{
  "loss": "l1",
  "width": 128,
  "max_steps": 7300,
  "lr_schedule": "linear",
  "warmup_steps": 730
}
Rows from block 5 of a small masked image model, named by matrix and row number. Rows with one number within an expert belong to one neuron, the router's apart. Each number is 200 + 40 x the weight over its row's rms, rounded and kept within 0 to 999. All counts start at 0.
Before each expert's rows are labels from the 100 images, of 14848, where the router gives the expert most weight on average: "peak at" is the part of the image that holds the peak; "strongest on" is what is common among them. Only what is clearly more common there than usual is listed. The data: single printed letters, digits and signs in grey, bent and noisy. In brackets: how many of the 100.
# router: router (model.blocks.5.mlp.router.weight, 8x128, trained with AdamW), inputs 0-127
# up: expert up (model.blocks.5.mlp.up, 8x256x128), inputs 0-127
# down: expert down (model.blocks.5.mlp.down, 8x128x256, transposed), outputs 0-127

# expert 2
peak at: centre (65)
strongest on: dark on light (95)
router.2,249,170,183,218,162,216,195,207,195,183,189,261,211,269,198,188,243,217,158,248,207,194,123,215,167,178,155,245,237,188,186,209,220,221,258,185,202,182,252,280,216,217,219,197,184,228,226,246,177,185,163,172,192,137,223,99,189,166,208,259,161,191,239,263,124,118,146,122,150,220,118,203,109,197,208,205,207,215,218,170,247,130,164,171,122,93,177,158,193,207,153,240,238,228,209,185,201,153,225,184,176,217,114,219,210,233,215,177,176,187,111,206,135,239,209,257,179,174,230,243,224,220,187,240,210,262,151,218
up.16,174,189,247,157,202,166,183,211,228,265,187,146,280,137,173,190,155,195,192,234,176,178,225,225,215,158,229,210,249,207,246,237,209,206,176,152,180,232,186,201,245,217,175,188,263,203,156,255,161,151,239,119,192,169,116,233,253,165,147,205,243,218,257,250,198,120,149,225,303,223,225,279,188,193,219,232,252,282,197,153,231,201,212,213,147,217,236,185,240,238,237,243,155,189,139,115,209,219,220,169,217,154,212,194,211,165,168,175,143,195,194,183,140,202,105,247,230,221,216,107,168,246,240,217,246,221,184,156
down.16,143,222,113,215,155,191,147,206,149,199,225,281,134,234,202,209,227,215,155,201,223,247,190,165,202,231,221,179,169,208,162,251,178,135,240,232,223,222,316,179,171,189,205,261,138,198,182,151,263,255,196,285,179,235,220,170,99,177,233,211,206,167,239,177,128,253,268,174,188,188,165,180,208,174,148,175,176,179,224,230,184,189,135,171,294,176,183,197,109,211,215,205,231,206,234,203,187,201,151,152,144,114,209,171,225,192,222,261,241,222,208,230,306,232,240,181,234,160,178,217,226,183,207,174,199,170,184,213
up.17,146,207,245,183,201,238,244,230,234,201,227,299,157,196,171,206,211,198,137,261,215,276,181,169,207,192,170,231,259,153,232,153,248,222,140,250,143,192,162,169,182,184,257,224,234,244,206,192,232,200,277,171,206,201,182,201,131,176,131,218,155,301,270,244,121,170,179,202,227,209,161,247,210,169,267,146,225,176,235,256,253,245,250,224,257,138,174,294,244,194,183,165,217,161,214,155,241,242,138,194,191,241,191,222,150,141,179,167,212,178,229,166,207,155,259,169,198,167,190,171,220,157,161,170,168,153,206,216
down.17,250,221,134,220,125,160,212,164,158,223,145,195,182,241,236,239,195,231,218,129,230,215,215,168,185,222,278,178,233,179,245,259,160,209,214,248,241,191,201,220,182,176,204,138,160,138,255,223,170,132,255,193,177,252,188,286,228,172,210,178,217,145,159,187,182,248,235,157,163,208,238,241,184,330,180,236,236,147,189,233,135,187,198,203,183,180,159,115,131,191,247,234,176,198,156,185,139,171,316,213,171,180,182,181,210,168,213,222,170,208,136,230,292,184,200,233,200,191,221,160,255,161,240,209,219,169,207,157
up.18,240,209,165,219,209,148,218,261,139,231,166,157,278,168,164,178,232,201,239,209,203,182,183,169,163,108,213,195,247,157,170,146,175,184,266,235,179,157,196,198,257,250,182,134,151,230,188,174,188,232,205,240,180,248,172,170,267,282,182,178,196,216,202,223,137,211,140,194,261,173,181,275,213,157,162,179,214,226,238,229,225,268,157,250,117,165,191,184,250,206,267,108,195,178,206,158,157,202,205,134,174,187,226,173,234,209,211,238,209,198,120,208,148,260,210,136,219,233,179,145,314,165,224,227,188,172,214,158
down.18,170,207,178,179,196,275,194,162,223,107,275,232,179,206,210,217,205,235,182,178,201,264,225,236,276,273,152,214,149,196,207,186,250,232,164,146,242,259,206,177,221,183,195,274,210,181,207,241,230,161,200,154,239,182,169,179,158,98,231,215,246,227,202,226,230,164,247,179,141,190,231,119,131,164,240,163,209,175,151,178,205,205,180,253,216,212,136,191,177,146,144,234,166,234,210,216,250,215,169,270,200,202,210,223,205,220,156,168,103,147,249,136,207,108,235,215,227,161,232,224,112,180,183,132,162,213,222,223
up.19,152,171,212,185,273,163,201,150,185,163,237,157,143,264,208,168,213,275,221,283,196,171,255,185,185,197,248,209,229,199,179,221,153,133,183,214,252,212,138,255,202,216,167,212,185,142,146,141,164,223,201,171,194,167,129,171,208,191,137,226,201,225,239,202,285,196,219,183,203,184,167,209,197,171,177,240,251,215,218,180,204,203,187,265,273,248,276,212,219,250,297,180,250,180,184,168,132,203,167,176,149,234,141,220,231,165,163,156,185,184,143,152,223,259,218,244,248,160,156,152,239,250,246,276,215,107,216,219
down.19,227,215,121,235,122,265,246,253,201,215,225,334,226,191,211,286,176,155,158,157,227,194,151,190,216,220,178,202,169,184,206,176,302,210,195,199,194,164,242,155,272,218,211,232,200,248,252,261,231,129,271,189,197,129,249,221,166,214,201,240,218,210,225,230,157,243,204,188,188,202,203,229,231,228,166,197,152,149,154,211,177,178,127,248,142,181,132,201,187,143,172,158,119,170,138,238,164,181,252,178,256,187,140,257,182,229,220,121,229,146,219,218,206,160,177,193,176,184,214,244,217,202,241,176,184,216,184,194
up.20,218,264,225,227,221,140,230,204,231,241,226,209,235,149,250,256,214,199,224,226,181,230,181,205,134,118,244,117,132,170,205,232,140,136,176,144,287,181,168,185,173,175,168,178,207,177,237,142,196,243,210,171,262,215,252,222,179,286,232,155,193,267,182,145,209,146,170,172,142,231,182,236,295,243,217,236,180,141,172,257,171,241,184,183,235,235,236,218,236,167,236,198,181,215,228,137,241,201,231,171,271,197,212,106,221,176,185,158,172,223,191,179,190,264,146,163,132,209,205,185,197,253,227,223,192,264,195,250
down.20,228,224,171,198,218,203,193,174,223,151,146,270,202,159,156,217,279,204,210,197,156,216,259,198,133,222,236,215,162,194,158,275,226,275,251,207,215,202,149,296,204,136,255,197,220,231,213,148,226,196,211,218,147,162,186,225,161,207,201,147,182,197,242,162,208,243,224,162,140,245,187,200,238,182,190,171,203,156,231,303,133,203,242,83,247,171,235,257,190,154,145,185,261,196,202,117,250,197,169,178,193,147,166,191,153,167,177,180,194,187,235,212,202,171,159,237,169,260,270,277,201,252,237,183,153,206,259,203
up.21,203,194,263,135,95,149,198,216,221,245,118,207,137,142,206,178,240,222,172,191,193,219,157,161,264,231,226,201,165,212,219,103,263,229,153,159,280,217,203,261,167,110,178,216,244,227,158,241,140,221,209,216,116,236,193,207,192,217,237,172,197,221,155,196,240,177,174,192,246,186,198,233,225,200,225,194,225,217,254,228,205,235,214,252,279,239,201,174,224,187,164,192,135,191,192,225,168,226,213,136,213,186,136,243,246,141,195,228,256,232,263,212,226,221,241,129,223,193,243,212,243,130,233,193,185,129,133,157
down.21,142,212,208,185,281,222,187,276,190,247,220,234,236,194,174,241,190,175,222,224,214,183,216,203,171,232,216,271,190,144,136,270,172,118,100,258,163,198,200,96,217,208,183,121,124,178,244,119,245,154,227,196,227,164,182,190,195,168,227,171,114,145,170,186,244,182,209,258,219,202,136,241,178,164,157,199,212,211,211,215,191,211,245,239,165,237,229,242,223,210,168,247,200,232,212,185,172,196,296,202,188,261,178,223,185,192,194,112,225,190,221,169,138,209,210,185,204,215,192,180,215,252,150,159,180,250,276,280
up.22,226,170,167,224,189,234,260,208,213,174,174,264,162,225,177,283,270,196,157,237,125,220,209,206,235,253,242,212,179,203,234,119,166,223,165,269,198,167,212,172,216,219,188,164,184,212,223,196,154,237,233,199,219,229,221,223,166,221,236,164,137,220,285,159,201,281,241,191,175,165,192,220,132,208,220,212,123,152,196,210,200,202,207,191,248,138,189,247,173,129,151,204,150,195,209,241,174,206,224,248,294,207,215,199,98,241,231,274,238,197,279,147,231,181,142,177,184,190,191,244,159,177,198,138,129,229,145,284
down.22,217,157,158,224,202,235,171,160,224,190,267,160,211,198,214,154,154,194,109,176,272,175,172,171,233,192,182,223,192,114,160,167,273,184,146,207,239,253,212,225,150,200,285,202,213,154,209,194,252,198,141,270,168,200,228,206,229,135,161,322,181,195,162,216,162,187,204,162,226,235,198,208,214,209,108,269,205,239,239,271,204,161,218,215,190,152,239,196,177,170,265,196,198,192,245,194,101,224,204,150,193,168,215,154,283,226,136,157,187,211,184,212,269,210,249,212,153,205,197,284,246,210,206,166,224,243,219,222
up.23,209,176,185,206,134,140,182,223,180,217,267,145,256,166,202,214,250,275,120,199,245,246,234,248,221,170,232,223,198,175,197,226,240,213,252,237,202,257,154,166,191,174,186,192,247,207,166,128,251,194,231,168,218,202,253,221,189,238,199,209,172,183,237,168,147,183,220,168,144,161,212,89,149,212,204,161,174,182,143,217,284,295,169,174,204,263,193,169,242,191,167,270,195,209,201,167,171,202,138,167,146,158,245,194,279,201,220,251,201,162,211,246,252,164,133,253,209,200,238,143,163,177,172,222,197,134,156,287
down.23,198,184,221,238,187,157,151,164,188,173,127,311,123,225,217,216,207,191,254,187,195,188,203,168,258,218,219,139,277,217,276,188,227,198,152,136,225,202,235,230,140,198,250,246,213,258,178,231,141,191,212,189,228,199,247,242,171,178,151,173,185,247,216,243,226,203,207,121,191,183,156,258,158,220,264,199,165,184,262,232,159,200,199,197,201,206,171,215,97,212,272,93,201,157,219,193,232,255,182,169,131,211,131,176,242,226,184,179,166,248,164,209,105,226,196,240,127,197,165,187,262,212,256,195,192,183,200,205

# expert 0
peak at: centre (78)
strongest on: dark on light (87)
router.0,143,202,256,287,183,177,229,238,180,158,150,219,131,223,215,136,190,149,207,173,257,173,230,197,242,219,187,262,195,134,184,153,173,258,183,177,132,196,223,191,141,175,211,134,216,131,152,247,198,245,172,198,218,219,144,266,250,196,297,189,255,128,180,257,214,229,190,224,152,217,158,188,165,246,221,288,189,184,213,139,221,148,138,241,225,186,207,211,169,213,100,184,143,210,212,156,228,240,231,155,222,223,216,252,250,193,245,261,167,246,183,247,235,145,206,211,206,215,154,226,202,163,196,251,156,252,182,210
up.16,213,210,194,282,289,231,177,164,195,134,249,202,135,115,133,219,217,222,178,222,236,181,210,138,280,216,169,151,179,145,178,163,193,273,206,242,204,230,263,149,160,230,235,218,182,173,237,166,245,193,213,274,144,159,183,221,220,267,216,255,241,204,209,228,240,227,237,181,191,204,195,230,276,252,182,250,123,217,91,238,136,216,179,127,198,192,207,177,202,169,208,206,153,139,233,167,218,177,194,160,201,209,174,237,153,174,180,208,183,153,215,230,156,147,239,192,212,171,184,233,244,169,239,113,144,232,159,170
down.16,188,202,211,152,149,129,217,251,214,204,169,170,223,292,301,213,179,154,211,216,148,225,148,197,138,188,218,245,218,290,240,177,175,144,217,184,164,197,183,224,216,205,101,147,190,217,168,201,152,181,217,102,235,227,255,225,189,144,188,175,168,205,175,206,180,169,184,172,197,159,193,181,129,155,255,193,268,144,276,152,225,186,250,280,236,192,141,246,214,195,202,218,247,228,212,205,197,195,195,253,178,179,251,185,240,208,205,214,193,264,212,174,248,276,176,253,199,186,235,139,149,229,115,255,237,209,258,201
up.17,108,193,201,211,250,127,175,204,216,187,236,183,235,212,250,213,213,211,235,244,97,136,276,253,156,178,162,187,184,231,242,187,131,220,196,213,260,180,193,197,178,152,181,135,288,212,144,191,101,219,164,171,231,240,202,199,189,232,215,173,231,196,175,200,226,115,191,227,201,230,185,163,171,133,221,172,202,165,182,248,181,213,268,119,208,214,175,177,171,234,210,216,237,205,177,210,230,232,220,194,236,248,257,162,142,302,225,152,211,235,189,226,272,198,161,257,247,215,198,177,177,264,179,186,310,167,233,197
down.17,185,151,185,205,194,199,227,159,180,201,137,186,181,231,204,124,147,223,168,181,176,224,184,206,154,256,272,221,175,327,256,265,260,121,158,196,201,185,168,210,177,234,179,199,185,213,246,171,210,259,248,204,207,198,223,198,223,158,185,163,288,198,198,222,274,187,145,170,187,110,224,172,181,207,223,127,156,230,288,252,181,118,227,224,198,182,158,204,172,238,225,133,247,269,127,152,199,144,220,253,180,153,157,168,178,230,228,208,251,154,226,153,244,259,229,218,214,177,261,202,194,212,208,203,200,224,255,242
up.18,234,132,187,202,212,195,192,120,219,184,167,134,270,88,190,131,163,147,132,251,279,227,203,218,188,182,225,197,208,160,238,186,258,205,196,230,218,227,200,217,189,290,294,214,266,181,161,163,168,196,204,223,147,265,222,176,181,176,245,162,214,203,234,155,182,234,220,215,169,185,139,270,152,169,260,204,188,228,214,278,187,215,208,253,253,193,169,207,171,230,219,176,207,203,175,285,129,214,128,183,133,238,227,132,169,196,202,246,185,232,222,212,189,220,230,213,236,242,192,163,152,164,139,192,169,217,181,284
down.18,115,220,200,246,110,161,198,216,178,197,180,255,146,247,221,229,217,214,201,175,146,170,249,207,206,163,208,147,256,282,144,156,148,177,156,245,322,169,185,226,135,219,204,237,174,208,192,225,231,201,235,143,259,152,141,202,188,181,217,115,249,254,167,271,252,163,157,207,188,181,215,207,193,191,206,215,251,176,172,166,190,269,150,198,117,235,211,191,250,217,139,267,245,205,205,229,238,214,176,178,201,170,182,213,133,203,151,268,273,174,208,284,192,188,150,161,188,207,183,190,201,198,172,161,230,257,222,189
up.19,217,235,228,213,219,137,153,154,209,156,188,101,249,270,179,155,221,170,177,170,255,242,229,188,197,155,179,202,230,242,119,236,220,182,192,217,300,205,242,202,275,84,160,285,261,187,237,134,165,164,171,200,169,145,201,187,237,302,172,235,208,230,212,175,124,251,194,201,162,234,147,216,229,151,170,190,250,202,182,145,229,260,197,140,246,189,226,242,169,227,201,210,203,242,172,185,235,164,143,261,206,202,234,196,190,157,207,203,213,224,222,199,231,216,182,160,183,212,173,206,148,184,246,242,229,177,125,255
down.19,212,200,208,189,186,239,245,163,128,263,184,260,174,219,129,177,174,201,150,208,209,179,92,127,235,153,230,220,199,191,230,119,154,257,222,212,179,214,191,201,222,288,221,225,152,171,234,209,223,188,182,220,212,240,164,211,179,211,168,138,169,164,174,214,173,163,160,150,319,144,210,206,172,200,240,182,174,189,207,241,193,159,174,261,182,203,190,165,218,296,100,199,223,221,205,214,159,269,235,263,162,246,168,123,155,178,215,168,202,254,163,188,225,248,225,243,200,219,165,182,246,235,265,234,163,222,288,185
up.20,198,184,147,250,208,235,159,197,261,241,214,223,162,192,179,139,196,242,198,133,283,181,232,187,279,140,159,189,224,213,150,200,208,144,210,213,188,183,201,155,140,252,257,244,171,247,184,189,253,195,257,208,178,179,214,173,249,129,191,203,194,234,254,184,188,239,267,180,193,195,197,197,231,209,178,206,95,186,186,165,146,157,194,191,252,284,209,254,223,315,214,171,168,204,282,200,236,241,155,184,175,209,232,190,238,147,85,208,280,199,151,189,238,162,160,171,208,188,159,246,193,261,236,185,195,141,162,201
down.20,241,207,221,207,213,180,183,250,161,168,178,171,252,112,222,183,218,178,220,232,111,227,146,254,200,220,250,268,204,185,218,218,245,243,223,171,192,170,203,263,233,211,122,207,210,165,248,217,193,217,131,188,191,203,203,247,154,246,191,196,184,187,115,255,190,205,139,223,185,266,257,220,165,228,278,226,257,179,192,206,189,191,186,249,161,126,148,133,184,112,268,235,234,211,143,184,131,175,229,135,197,175,197,212,204,247,288,134,156,166,250,133,192,238,173,205,205,155,224,206,255,147,195,166,187,150,263,194
up.21,183,235,191,170,191,188,222,187,168,169,266,217,196,240,213,130,185,212,222,235,249,260,226,196,197,121,223,262,203,206,184,268,189,279,137,209,253,255,267,196,247,185,208,168,267,148,193,109,215,245,173,206,267,91,170,194,167,202,196,189,197,285,197,226,172,248,158,154,222,225,298,146,210,147,237,225,311,181,224,164,196,160,223,197,236,256,240,157,209,235,174,210,213,151,133,179,223,154,196,212,152,169,235,195,239,192,165,221,175,202,208,225,218,149,196,206,181,246,145,228,197,201,140,129,203,149,230,159
down.21,221,232,209,185,135,245,166,190,275,191,204,230,167,141,191,276,268,198,214,238,125,165,190,198,297,248,222,130,184,221,205,131,225,156,183,209,158,200,187,143,197,180,196,222,158,279,245,311,194,198,203,227,157,276,192,217,210,218,226,187,212,181,183,212,183,192,230,321,155,186,148,200,200,293,176,179,134,189,163,199,205,241,174,160,99,172,139,220,170,164,212,140,215,216,243,178,200,222,169,234,215,198,194,224,179,190,307,200,242,203,226,199,159,240,194,193,145,189,278,242,235,210,228,194,201,156,184,191
up.22,231,200,182,227,178,178,229,218,147,196,271,165,221,194,223,194,251,169,174,216,213,232,194,167,231,189,168,308,235,201,224,143,207,142,182,236,198,160,202,164,175,167,234,178,229,219,197,249,162,155,231,226,134,79,172,196,173,202,184,198,144,163,175,107,182,219,240,157,176,152,263,220,171,113,151,177,180,222,146,258,216,218,214,215,184,273,179,288,243,261,222,163,303,189,274,227,231,159,235,183,173,233,183,249,236,226,162,209,221,220,168,177,227,227,268,164,147,214,279,124,225,213,209,169,175,185,236,188
down.22,239,216,177,176,168,201,167,166,236,221,297,202,213,223,215,264,251,151,233,236,208,211,172,268,243,248,196,253,150,179,218,188,179,196,161,170,223,199,215,167,234,210,228,189,155,221,143,207,148,133,136,212,311,137,171,179,150,202,196,249,188,160,175,262,241,174,120,179,229,235,188,177,172,146,215,129,217,246,226,216,204,247,218,318,190,127,206,149,252,214,168,192,130,192,155,187,249,154,249,207,195,198,248,176,234,215,270,185,204,242,126,161,227,249,234,226,210,245,186,147,117,196,170,188,172,194,158,186
up.23,179,174,213,140,218,158,205,229,150,225,180,195,236,215,124,229,177,200,238,191,182,227,235,179,303,195,133,161,88,176,257,231,288,164,191,195,166,224,186,144,162,198,183,215,192,219,138,230,228,191,226,256,211,193,267,247,215,234,223,300,220,100,165,218,172,254,116,237,215,255,248,182,198,158,172,107,145,203,185,189,224,174,257,128,172,187,166,185,194,179,224,146,143,174,199,203,205,191,144,218,169,184,226,176,217,278,259,196,246,219,230,190,148,218,205,193,272,209,285,202,186,219,218,203,223,224,202,188
down.23,192,262,247,163,229,194,196,215,195,145,242,245,151,211,224,163,267,228,204,183,240,167,221,198,176,172,260,205,272,168,173,252,168,246,208,193,154,183,160,204,233,188,181,155,181,172,285,203,131,208,191,155,135,247,160,170,234,212,190,131,231,175,194,176,216,193,282,172,233,165,188,232,187,221,192,235,181,95,233,249,209,223,143,300,198,244,233,226,204,242,160,245,252,175,203,203,210,151,251,197,213,143,111,259,204,141,180,214,141,149,149,213,228,149,162,256,197,224,182,240,239,129,224,279,132,193,243,182

# expert 3
peak at: bottom centre (30)
strongest on: dark on light (100)
router.3,255,204,161,147,237,205,191,246,178,186,201,127,203,261,186,196,219,175,236,201,186,229,287,174,279,248,233,89,214,170,167,201,261,128,150,250,218,190,256,156,248,196,269,281,192,226,261,251,182,215,204,157,146,221,250,168,234,202,226,149,217,263,189,198,232,209,197,260,208,168,201,164,184,180,195,132,152,246,245,193,237,208,213,161,231,137,169,199,208,155,279,155,139,229,145,207,209,221,243,166,231,232,228,181,173,153,246,205,157,192,257,139,155,192,140,221,216,203,223,231,148,224,205,179,231,97,199,221
up.16,168,174,198,220,195,286,189,192,182,232,174,207,119,253,123,192,125,149,177,234,172,122,219,170,168,199,287,204,178,289,203,264,93,253,182,198,208,198,196,175,274,251,189,236,213,278,311,188,218,241,218,181,225,164,175,267,197,149,176,191,179,198,194,208,188,216,138,236,236,224,209,169,229,231,205,231,205,234,223,249,157,226,165,237,198,149,227,185,234,148,294,188,114,212,209,204,147,159,277,165,216,226,220,115,203,170,185,213,255,189,161,211,142,223,224,234,253,194,199,203,198,162,216,185,207,191,186,202
down.16,161,198,137,136,209,207,195,135,199,288,152,212,250,193,198,180,193,195,163,170,151,237,190,188,175,255,158,229,218,151,155,138,166,186,166,175,151,235,168,244,244,126,261,193,183,150,155,175,180,204,168,205,209,175,169,206,250,204,223,179,194,170,139,184,219,210,196,244,208,225,281,137,169,260,166,236,198,226,152,200,236,273,251,163,186,169,250,171,221,260,88,214,182,240,172,237,160,142,210,195,272,259,301,308,215,190,276,178,227,159,249,262,199,177,215,194,193,238,171,228,197,221,192,223,156,212,180,170
up.17,186,184,184,186,188,257,186,189,242,231,154,124,124,176,168,210,216,174,292,170,257,205,161,177,185,293,199,299,170,170,132,188,211,264,246,200,206,174,229,193,180,174,197,186,298,225,199,208,219,159,283,190,221,208,263,238,288,204,116,146,226,166,163,237,183,205,242,180,173,184,174,220,227,212,234,234,250,201,169,163,208,178,139,157,215,287,203,254,173,165,235,212,234,145,147,216,194,164,190,183,178,250,225,177,241,224,235,214,168,200,313,209,142,159,253,180,176,196,173,245,253,195,216,175,138,208,224,161
down.17,221,225,207,175,251,193,158,169,243,180,215,158,248,257,260,287,179,200,193,238,135,278,254,176,116,240,253,115,205,203,145,199,160,283,196,202,149,165,206,213,141,161,194,214,203,205,223,241,186,209,180,254,209,216,241,266,247,196,197,225,235,201,210,199,158,215,241,172,232,236,102,173,150,211,155,268,197,170,161,152,162,217,230,168,203,170,250,175,283,176,264,237,198,214,155,191,147,202,199,209,155,162,139,176,198,245,207,132,187,144,228,232,204,155,205,185,219,156,242,181,242,120,205,169,270,253,148,243
up.18,192,201,229,186,207,203,150,245,188,228,171,142,205,170,212,181,241,190,98,216,195,261,138,237,124,210,165,204,189,172,134,139,188,183,207,289,244,261,214,189,226,258,194,217,134,196,239,170,206,163,211,217,187,140,249,191,172,202,225,210,199,170,182,227,229,172,107,209,232,187,163,225,256,233,247,216,214,211,194,286,213,230,145,214,210,196,200,316,128,112,250,214,132,287,241,199,211,150,225,249,167,208,221,235,168,213,114,207,200,169,222,164,185,191,208,211,191,230,253,147,168,196,238,112,149,238,180,165
down.18,247,271,154,130,209,193,151,155,249,199,255,125,215,251,151,188,240,200,175,143,162,204,216,186,264,229,138,181,238,184,160,188,161,225,146,154,163,217,187,173,237,132,227,187,217,256,126,296,192,207,167,229,161,184,172,229,262,149,231,220,233,122,123,229,185,237,301,266,230,171,223,202,215,201,176,192,160,164,183,221,182,239,262,229,182,189,177,184,214,235,232,223,154,186,198,262,225,217,221,208,167,178,208,257,210,171,284,270,139,242,208,185,224,110,228,122,196,192,211,192,173,230,193,214,245,180,160,238
up.19,200,102,208,206,147,160,146,255,129,215,223,163,201,168,172,174,122,208,158,223,202,191,181,162,230,226,175,176,195,161,187,238,214,254,199,185,229,150,265,243,222,184,263,145,92,134,198,168,126,253,154,169,216,223,214,146,179,185,226,260,183,247,196,210,243,217,247,180,173,135,224,171,235,207,210,279,299,186,238,201,195,251,179,188,187,149,169,160,136,235,186,233,267,225,188,149,199,233,187,194,293,143,150,182,271,192,211,183,236,157,224,249,215,191,164,156,141,211,219,248,184,267,207,251,214,201,183,208
down.19,206,301,179,203,294,222,206,170,210,199,164,194,202,292,179,253,261,161,250,172,227,203,189,256,142,233,184,204,204,220,191,77,262,209,214,200,125,206,158,162,161,231,178,227,251,225,200,205,215,157,253,216,172,148,231,221,235,234,212,183,204,143,200,216,212,146,128,245,274,217,189,237,170,205,197,173,123,164,154,188,230,186,227,233,194,204,142,237,273,182,242,181,150,223,205,216,146,146,180,207,116,186,291,215,171,162,164,210,145,219,124,155,201,230,220,225,216,160,220,163,232,120,150,187,195,232,216,220
up.20,172,174,202,146,218,197,194,200,226,219,253,250,200,177,156,246,162,245,117,309,215,211,146,170,248,226,205,174,271,174,172,173,235,176,159,181,235,185,171,226,182,238,243,220,193,277,215,242,300,220,185,201,191,181,136,174,263,122,249,217,252,223,205,165,175,79,246,163,203,159,182,199,212,153,180,217,192,192,217,202,184,211,143,151,157,180,225,199,251,223,187,250,188,229,290,195,234,110,174,221,121,146,283,202,285,187,123,161,222,161,209,179,198,213,210,209,195,216,204,185,219,223,196,198,148,183,169,151
down.20,181,215,209,243,175,237,200,213,208,219,155,161,167,215,210,160,230,168,305,127,168,210,220,188,138,210,175,182,196,211,230,221,169,184,220,212,220,219,199,149,207,175,194,208,230,124,194,138,67,193,194,219,231,210,269,242,169,320,184,155,175,197,233,230,245,286,129,226,198,211,215,198,194,269,193,176,205,200,175,183,226,187,278,244,215,241,181,194,209,188,235,145,223,182,90,249,148,289,248,169,268,258,132,224,133,218,263,259,198,243,191,226,205,177,174,182,202,215,185,223,177,160,182,183,232,223,210,250
up.21,275,233,148,177,167,234,158,130,294,184,228,156,175,168,149,190,161,184,198,204,238,217,248,197,197,118,154,164,172,119,193,160,231,227,206,189,203,154,180,224,184,173,279,117,251,194,211,308,244,174,211,222,241,181,206,209,162,284,158,178,227,177,163,271,182,186,217,193,126,179,160,238,265,193,206,235,186,146,276,155,248,167,140,214,185,215,203,260,261,212,194,226,173,194,178,229,206,199,239,201,268,195,213,194,249,221,215,226,161,232,219,159,224,139,170,258,192,210,165,229,166,116,232,152,180,228,266,224
down.21,150,190,249,206,292,195,203,251,119,265,156,259,180,181,199,164,222,242,226,181,209,186,152,267,244,234,238,201,234,246,230,207,202,170,201,204,229,251,198,192,231,257,128,322,150,174,124,161,178,234,220,202,178,224,173,184,198,142,201,235,183,229,211,166,123,161,196,243,280,194,272,188,159,223,152,148,197,216,144,224,186,205,285,177,162,247,189,157,143,176,222,153,253,193,148,168,246,197,180,212,166,203,165,155,204,191,194,189,189,174,201,242,207,276,199,139,202,161,271,165,247,228,159,231,251,154,196,135
up.22,148,132,204,205,236,220,139,203,205,274,213,216,86,197,187,215,223,176,201,211,148,200,221,167,180,225,200,278,163,174,192,211,123,209,154,215,238,249,186,198,161,184,222,254,206,201,302,252,201,224,179,176,191,163,232,212,123,166,214,163,263,192,201,151,169,239,190,197,175,166,143,316,239,192,218,204,214,178,203,235,289,248,84,214,236,197,168,184,214,190,234,215,204,207,174,224,217,185,148,203,201,186,146,220,203,165,247,176,199,249,219,142,202,258,172,156,262,108,205,181,220,200,171,240,249,282,145,256
down.22,275,282,171,201,189,208,245,208,197,117,187,201,292,222,189,183,172,233,207,181,189,251,154,203,195,175,171,117,269,233,217,201,270,199,219,199,185,184,233,248,274,198,174,184,167,197,138,224,145,192,236,242,236,221,162,217,248,237,222,237,147,237,179,234,212,177,202,203,216,246,218,72,150,191,204,189,162,205,204,191,135,163,303,208,162,196,260,208,170,201,175,181,196,163,227,177,169,218,252,236,196,235,247,197,216,278,185,209,244,187,171,287,174,125,215,233,148,301,220,210,202,213,189,140,181,120,240,200
up.23,175,224,193,144,290,208,214,156,289,178,240,240,230,212,242,246,184,182,197,189,249,244,177,213,195,212,204,196,237,260,193,206,142,176,144,204,176,150,221,188,173,225,218,206,135,236,207,201,184,215,253,179,195,196,204,137,229,218,187,277,230,269,232,266,192,211,223,267,202,194,194,190,210,147,239,210,187,153,229,168,179,124,197,256,194,212,239,160,220,199,156,178,132,137,263,169,190,254,185,203,205,287,127,133,125,196,140,261,163,206,196,203,220,179,256,150,186,197,333,153,190,228,158,227,182,170,286,242
down.23,244,170,187,233,164,184,184,273,97,207,177,137,177,167,148,158,225,257,204,205,170,177,227,232,177,211,197,171,192,142,174,229,279,199,254,206,225,261,211,205,242,215,162,178,240,164,178,179,203,192,162,200,212,147,223,280,191,195,202,163,214,141,162,124,176,228,189,158,210,171,211,165,230,227,156,212,204,245,160,243,211,249,169,148,215,178,179,236,230,190,263,222,231,266,121,222,252,134,213,202,210,132,285,237,228,198,277,137,246,190,207,182,192,223,125,251,186,204,79,218,220,176,240,132,197,208,126,156